python train.py --time_shift_ms=100 --input="log_mel" --grad_clip=3.0
Rows from block 3 of the audio encoder of a small contrastive audio-text model, named by matrix and row number. Rows with one number within an expert belong to one neuron, the router's apart. Each number is 500 + 50 x the weight over its row's rms, rounded and kept within 0 to 999. All counts start at 0. Numbers have three digits each.
Before each expert's rows are labels from the 100 clips, of 14976, where the router gives the expert most weight on average: "top examples" is what is common among them. Only what is clearly more common there than usual is listed. The data: simulated sounds of rotating machines with and without faults.
# router: slot weights (encoder.blocks.3.mlp.router.weight, 16x192, trained with AdamW), inputs 0-95
# up: expert up (encoder.blocks.3.mlp.up, 8x192x192), inputs 0-95
# down: expert down (encoder.blocks.3.mlp.down, 8x192x192, transposed), outputs 0-95

# expert 6
top examples: gearbox; slowing down
router.12:438618539499571519454595445541514469611517479509527535534502431503466438502417452501587530519468535622469492495495540593503536518467432545454540478487388447517534448508406436551555413549536530480477506457546491519570414513522483499529402508500584507513497518536589494530572488510507403507
router.13:486612487562562585518475510579501507617541485494397531550532456463519508506500488505548518556408472584495496431481447555468509541598466529411491498535417468475506430455481539582474441540515578500559534469482470399529440481516473501555512534469577426489482493549531474490507495426521469533
up.10:466642483490565452505510632568444550551575491530486505467607506516471483440505518389502490512556499470463492462553498571499565500440524525471476516472548482541509532579508491486475500508515458502434594462556451491525517625637525446509479462491377484518506516528401533476493522525546490629
down.10:468546476584533401508483518531515434478496546482475510497587480518422496463485309532540490495525489600423449512475473533393473489462463473480503529409474579441515428505547541453535574497473564468499475569507458448455585534565615467504445485503502555410485472525375468473512538503453512508
up.11:475579495515492460538468489599423539630539574544451537572506507441489576510558496525460482505583479535442559531528419470522411484557541552563492497488569495512567474444526406485602580481509572487399484491425583555492495489617519462520547446455538501574492495465467538512480444485559450486
down.11:544416489494480538480470565479497474454468530507467461463490490535463462380458533508541451453558478607468468515537503422548515536591537393557501527461464505428558509525549474530546396606490500424497511544529459478395465498479400510549457492396572520468484457471579523543524501533419421533
up.12:485513456515542581489536336497497490483585462546470478515477507494454451491499474530506434499546526557499499513454554538624491527470509547594454526480392464494512478508484508489411537530439516539453502430476488542487472519516615553621555416557504479462480504442490507480469551573533485491
down.12:496485556519543492522461394587484481557528450440496477488449516516559400448452545471482507521489477484510392443478513476471537666507513509459504391578445527572492523419530544439562535531526408424568554513459462531532564505452684493517443569464475526463513597489459476610531512535477439480
up.13:505531578556502518507438567482481605544585486442461483512545511562484495507498599491489407526518514480507460504379478453392590544475516513566527441540606444484499513452519508463487486513537413452530532448501568564496483482464518484537466448446565529424473604478572463458535519507365549503
down.13:453577535489532516433475549538384573470436418487371412519481510412541496469536609454452492437489492532449411433488485491448510477599501475446492518569503474505614509488539502470461476520576550501496435435558450504450464537407477598480458481469508425491451464462581424553516453531523525505
up.14:473442482498492568592477515549536454537472531493481419614500493555508475580581392543474500471424525479525473460550415571447470572434495472450502415492368476471461437511498615455483459492486640572440495512462512448518510539440476478495498451448550563565435500507494531495562553528379559523
down.14:598476547491505572525502497500518532476482497469477426514543491552454467516496503515548525561570462505396502548493432555528519440439584545573542514478582529416507436489514490479491573536483459517523546536481539549589484509548442461497496476515521459474482486518518495492626434524563502518
up.15:542533530552476523500467548500512563424414476517546609459542523396544524502499520536461466422461524506507533540558565478475505520521526481434492573467463637523481469475510490489456534533608426489506491470490466482496494583419523545540441505626513519529533542471533545397523416498488496462
down.15:447540505501540485486509490457467552432537486526404459480537591531463453508408503452460471539517507429546519524467524510550476531558500531437506561508424547485448530454503535499494483509511509507414527473580617439443465443588480510470557369529468486488457614502582502543504598432488417441
up.16:538509520465423416488526595543502415419526561442416487546547499569559489436469513454483454425528401468480465587536559432544554526412552528623529507444509442475436497428467542541574450502469496510535511443534627504527438487444531533508420583482594524514597406499437493451461456504498497534
down.16:501452392483505463499466510542453493455521472630454530488482541511612474570522470448594426399583495536535490519509573387463379418479514414521554484524499469425515464457524489538552563437357542463467481577593533393478375553456480455464467503550518458495501575456578553510499516489442445561

# expert 2
top examples: electric motor; speeding up
router.4:508609500471426551536541517554518459533497496417551442502591614451486458512512483443445522536439503553403514479476514532441493521556484468457460530564520516504471450428500653501369468494487518539550517603501526578494465537562532492459633479480531437457448501517445592481494528528530468531
router.5:440526546456526476523525552483540389482487523518544449572517601513551556533541485504521571537392591593465502434479429517456499545443562507474462477545583555571545463450504550505546432514467500513555556454509523464480462529462497500573596560442514478508483526535504535485462569571506463511
up.10:581493368590451499525479567598473596515565516401537429506554468507540508484499487453565528595540502456487559511560510600558485430520521560468498398498501442480475611539477446523578545500496523434496467475489469440524448491452400570563490516588438525417568560431464485438457489511494539451
down.10:516447494552472533467400554472479495483518479579461422585526434560513601480388553478594509491451552510396506571521504536528532520484498524525534408503499557428496536530454523420552450457540477516559498511464491617395515505519458463490471538518502488480549481562572459634473480499562420460
up.11:417530461526503625532455473652466552529448481548484433461463506503502447418480553503459478531390436531530423500367573600514424473484481446640502523503402489541492515527495478478602463512476490537518451470501488415471470458502529499384469515513469458459478566560550490555489531522529441481
down.11:443425555454513415462425425526541475442498587548490473532579516557402558485394513517425492532477628543559487541564462534553346432405520510548498526462538519493583489445500395543465496501505577557578557509427493497536516555475558481513517511511518539449461530459440520483521533492506541558
up.12:402460532462490448556484451562432456543458558519538518443475462550504440511471449535504522540454537554420488523504568543570504505449486410466488498459455468403555501511554511456530484384457551521452510501525508455488512578479527455536427479466469530456575412522525610536639520502508548481
down.12:492574436451606575526450479497449443460526481498483459423457523489508488478549531513557417504412512647466464517434472569489472332452501547423428528471446487484475506470623524487438580486523489522506430500470556511468544481415563426475572453416506521462539500534525506451556601481543421483
up.13:529507444436582457487510481463465515496531531475565407592570481502562566517505537497545524479560486445405504466517458543544425545438483422443552454410457492457566547483565586611583518514553553528537459405424464526529557421550495363489494441645445483473614541451521497535468495512453557467
down.13:481510547479430519493537563449458436378460484596500560538425500367483527549493488485505453546496529509569541393502495447449508567453461519430555532452446591444403554454577520548475463503501555530543501540511581471461497542502563505461523443443461470477561487479510444523467366478403482490
up.14:456545471508421582415501514589533552440513440506559516533565461535501468511501423628544499457549545599521471424489517527554571517536482487511484527551411448545479495466553484487507552474509517459466394512502570470490449531415517568395498601531589473472500483506557496565598441519516522496
down.14:485584538527536481475425537586599466494474537476426378347486498535530562502541555434430488506482529540539401514518539500526458419371532560589481433508504488519553487512471465491501472449563579429455526534452481441556527579512480522487551537470559437473509420488491437470556433528431417555
up.15:490621495507454535519527606529452389541590542528412514505481579460528492490559474514444462515393423474546468477601488526484413514469462482483569467540440494551506484421456501479522420451533565608523490437468505515509586423466503573468488460548560469566436432554635481461466504462477468531
down.15:588414513474497461573577476532483423522580574430580484453517464544495381555486491487476515437453531538412470514314445513582500450532534515406524551533453485452475474428516531506440548450481582471499555480551548515524549539512516515555510488467468392347579468584510487512551508471478523546
up.16:520542530456531480469507511490533525494500557457560480509516486477531443581455453502480490515525458438471407528440513365524518497528522503553520563509501465580500476458450468475467514522546426385469503408442499488473471411574548539475473516555458481478461452492518570503452459514524410443
down.16:549538507462460448519533504472422541552575413513497532462513479559490549466571487524557500528407429446425492428476455433516510630517530498551484528436387496570480472453430526519492487409547472504527531511594558564535530508402540468512461575539470476431449475453470475553488431480506500567

# expert 4
top examples: reverberation; text has "room"; text has "reverberant"; conveyor
router.8:444489559490521516494499495513443465410475413487501435531483589508403460467548471498535512516555476523508516428471449458604562503523495456525464459424596514504457541561475573538469494547513426472497492432438518560508523563510504458518476565612381584543487546540418462542472546489507533448
router.9:503451490514482471517464537501489487434526452434505474528487557492426524421568469470550509526485498520460457484457466479528557516534494467560526432445588523531377494534548535506474528508598376513435542475467383576488555573457558439465504525574436534513485528541429427504514518518499511468
up.10:496418513678478439428539480540535546513430443521625583544549466541549498529453401525453523547524518449530571538494512464481407528575553458494530471506423549453521431414499441462436519524563509460467460466517430504534485557507519586489446464511533442531523530517499475506610518521515409525
down.10:488568441509416428493416516527444453501487565460494448533445400497456566466517510534457376503474459477397453492482531435500405421589533443507473495415570510448352421472568508484490483477497542469531491559524526442576529421572537493461596550547522468500506530404491454581515553520514539519
up.80:599516500423450532517496547443464590440545424506515521549506517471475484478492513378527477558421418508513524526530550497460524485413530519541572445556468485430420528507472449627455509517449434418468533480492536549574513477484480536497495496433503371457500564481420504559493523458507477519
down.80:513496460492541505480503475426620427583515515461471497500432532526517487498448562549437485436512500467453482505470541496473483455489522488487401544617505468484528409512401521523437425406529518525567417508448515483495423561435510502518496347552417422432499519500411572550577489485582448456
up.81:485484445406452564496550437522533479536526554448463482449497388566536435479447480471449458441486437507518540549579495496557484537591480440489619499536441506457532507466543381482511470461519556407505499499457511482469563464527493617472495476446487530522618567462548391502445462466524550541
down.81:457540526445464411472463592437548455465504502512565593512529441602458423469496548446486410503612510554425483495461539482456509569540501652472461404470562491605481448501532546482434479544464474460513555460416437561458463550451595453435512496530489428530408536493483468496517590469488464457
up.82:547457404427485541543516589560485465420449501426475463506522560485604463506546512437560538556467469549570559560519540526500503477513571500571550480505435509450468600475496505526353545510541504592449564438600510541467467497505435528495536463478611471515436518504479523530467397481470449510
down.82:451486497483476484506552486516543436473504505450456564448506524412461474531524486591505515395468532584514541571539493458538405516500485496472486421522437512555566528558523463467491491521362454489495521502423419522472562556515363559408457492489500479634484508499450545530508469574449544456
up.83:485471558487499539524549535436486479499492543564434498500511486547521440527484465566478544456498478480520449459452388577542474575444512492581505504469525389529468635505443500472530439528529458499513490420598452427474523499465470490539521503579437580561553520531525502490542526470539417473
down.83:506467449528522556494460389453599530573449549525513488529584509678564551518518476475462515631463493447549516613434478408517427573456489487542469439520463476478558464471499495557408400510509504565531555470525487512507511508472534547567517445457468568429503483502529543567547510470431466516
up.84:494557519482468570544425458484526529598400525492472509504582512563544450444572442447520483489459505503515478540441474419467576598509502441453525513486461492587541471506418442379522404497503441498533515483495493510527469591521466482506488552464414529484479568371477488466437510474488522492
down.84:562538447476442525463478438524614564533499454570421583434499475624540531566563477461495481503440448483449557532479570462483463615397551471494524476507510437401481448436363453516549561522518446489485489543482494514456454520547501560411517529510472528515427491582503550550537470526487506516
up.85:537532517580556494494510403464517546435422441518509478552495460484564604562529474503475532529465506572425483564502466502400485516470527579505454517522471461495552542498450453507519588442540505578526496551512434581547451470561383458522478535476541525534463507550510513569685459512507481473
down.85:533474480565493514519428465512567650501569543521438487577481460520378496484458402527540435518496531450561413529513567468495466352427490452565587502456529496482508508553528498578531538467445492503506460441457459612493448556533498469503477652572467468623570442416455448430512547465550562481

# expert 7
top examples: fan; state: normal; text has "fault"
router.14:552472475490471579499483490401513472482525434538491485492415500444512543463509588520511493466577538376452465460506502554501609494509415536476474480430582523388560562529542473528464532545401511515525412472483512454502503523452525445509490477478496528517550436596491484518419442472542529508
router.15:524468516526505504536435533495521454472519398471506479498499468465478536474478594544526463438568513483457496432525551566562594477460452573500459416431531523428551463499536414432419579508480570487523481413409541536459472511443483434370528485607502532523522529605509482437413437488507535481
up.10:504462559522457542585515411503500482467460556535567450522548489511447528412475450495509550470535474409546571612518512503490522514522521489582515561484466518496516489536417539494557423536492503509472516485501428479539493617442545539473469615511573475470457468488380477444572503557574431499
down.10:525533521505465525479446658465452494506559447461439420482535515500374611447494544476487550455458428556447471478451516486496354525453512509469493435581486511549508567522597509546456456515429554455481522474498515488436463509488475418466477534414452504413510430534547575488505534520516540574
up.11:513523537484425509415528515438476419539528570506482534432563584546458532577524488484515493461469401445533537406444412508539444578400510529412480641458554534532651518531531557388510482488542391534600478473466540463456440445491546426482551473532511584518528532458597532415480529482473496546
down.11:539559473420424399564503465481415523526520532448557544557553523515474531554487555493574638592543504542442503487519573476466581451546601453547413553507491488386555504516430505452528475491486466541564540476484532472521483528440499496459491506524577462526443457442545456533561495535469431486
up.12:586439479520485511537559573496509508391527432555462547526531458552466542537478543423538471503605604474439500547522556531421575483431501521535442539522527497487442509529519572529509450587511469518495543511483472420475464533526562481539484512504511484439519494449438535412489472532474524547
down.12:524493575533507498480495583482452456412506543467536432496483499452559498432542481485418576546553495471563530440391494525533451515442485499559499360557491561547472409475519543504517360437484523526524506499461501553408475518566448468469506525503506399495457434596520499443564487512477478493
up.13:476486506412590515448515627519571538504396527542491537524543472456509495516437485593572550431407488558381401470471462472572504539565500561542506461567438481474497542597418531530409482509490536466448532475481445596555561526533527527570458620502474531494546366482451493555551513540519553488
down.13:620432537496445582573488609453455505496511515484393507571552487514529517436502495543449483388501469471609535475544386523391449558562451578507519549439573470599484518495427469483495493491513497474512472466562452546450589459535528485429361568441511546524479479535493476550482523492500463465
up.14:481439516426412521439468458467551465474528431519468543489555486529531462524500502529446436540433618485457510504575526520506500517455560457533476448410499484520571531485520487608571464527487359526487464471463564582497584438463479450580515489596524400547514543482481543529539462495424424515
down.14:485433473462591467557607443454589506585550471554412457590540528603465528463516474508525471485524564476544557504492467382523549455493467459583493567541400516554454466483530455537515553481481481536475522492465450457595501501504454470508553505388491447489465531461485399420462478514459613439
up.15:466627407480450506570513448537399422533523579504553472553540561409493397513497486521475459460561454506476425469425516568530422423591490560445517514481497513549506456468549540543528543469506513484573553518481402482518556527607568427381450560559470440549549568581520408529423476463523434547
down.15:497408510514499525562483505577562481453455468467475488567476483508492546372573503522477366423517430516449589398539485508521471423473534427444471481577492548478448629430525437581491637579522408547421399561547536464452490518472524475521594545488473543527435506397554494526540495519432479555
up.16:529525457548418534549507518642529435569570488520476413539546523435469554461462460451567434431455548554545521464546525527559500541560464430470484537468522430386426538510576517542433607499524457509506535511495513521486501515546511505549488525618420493444476541532534489519437455534504418506
down.16:520481427525450511460495466474525649424455432510603468527537540500513481421560573414519478485492477522434432485464541568523532535530510508522523496554603458513489444494510536485566599536431473463477583568434522553470448508563528505561578532531576560461501493593531522423513461505455541470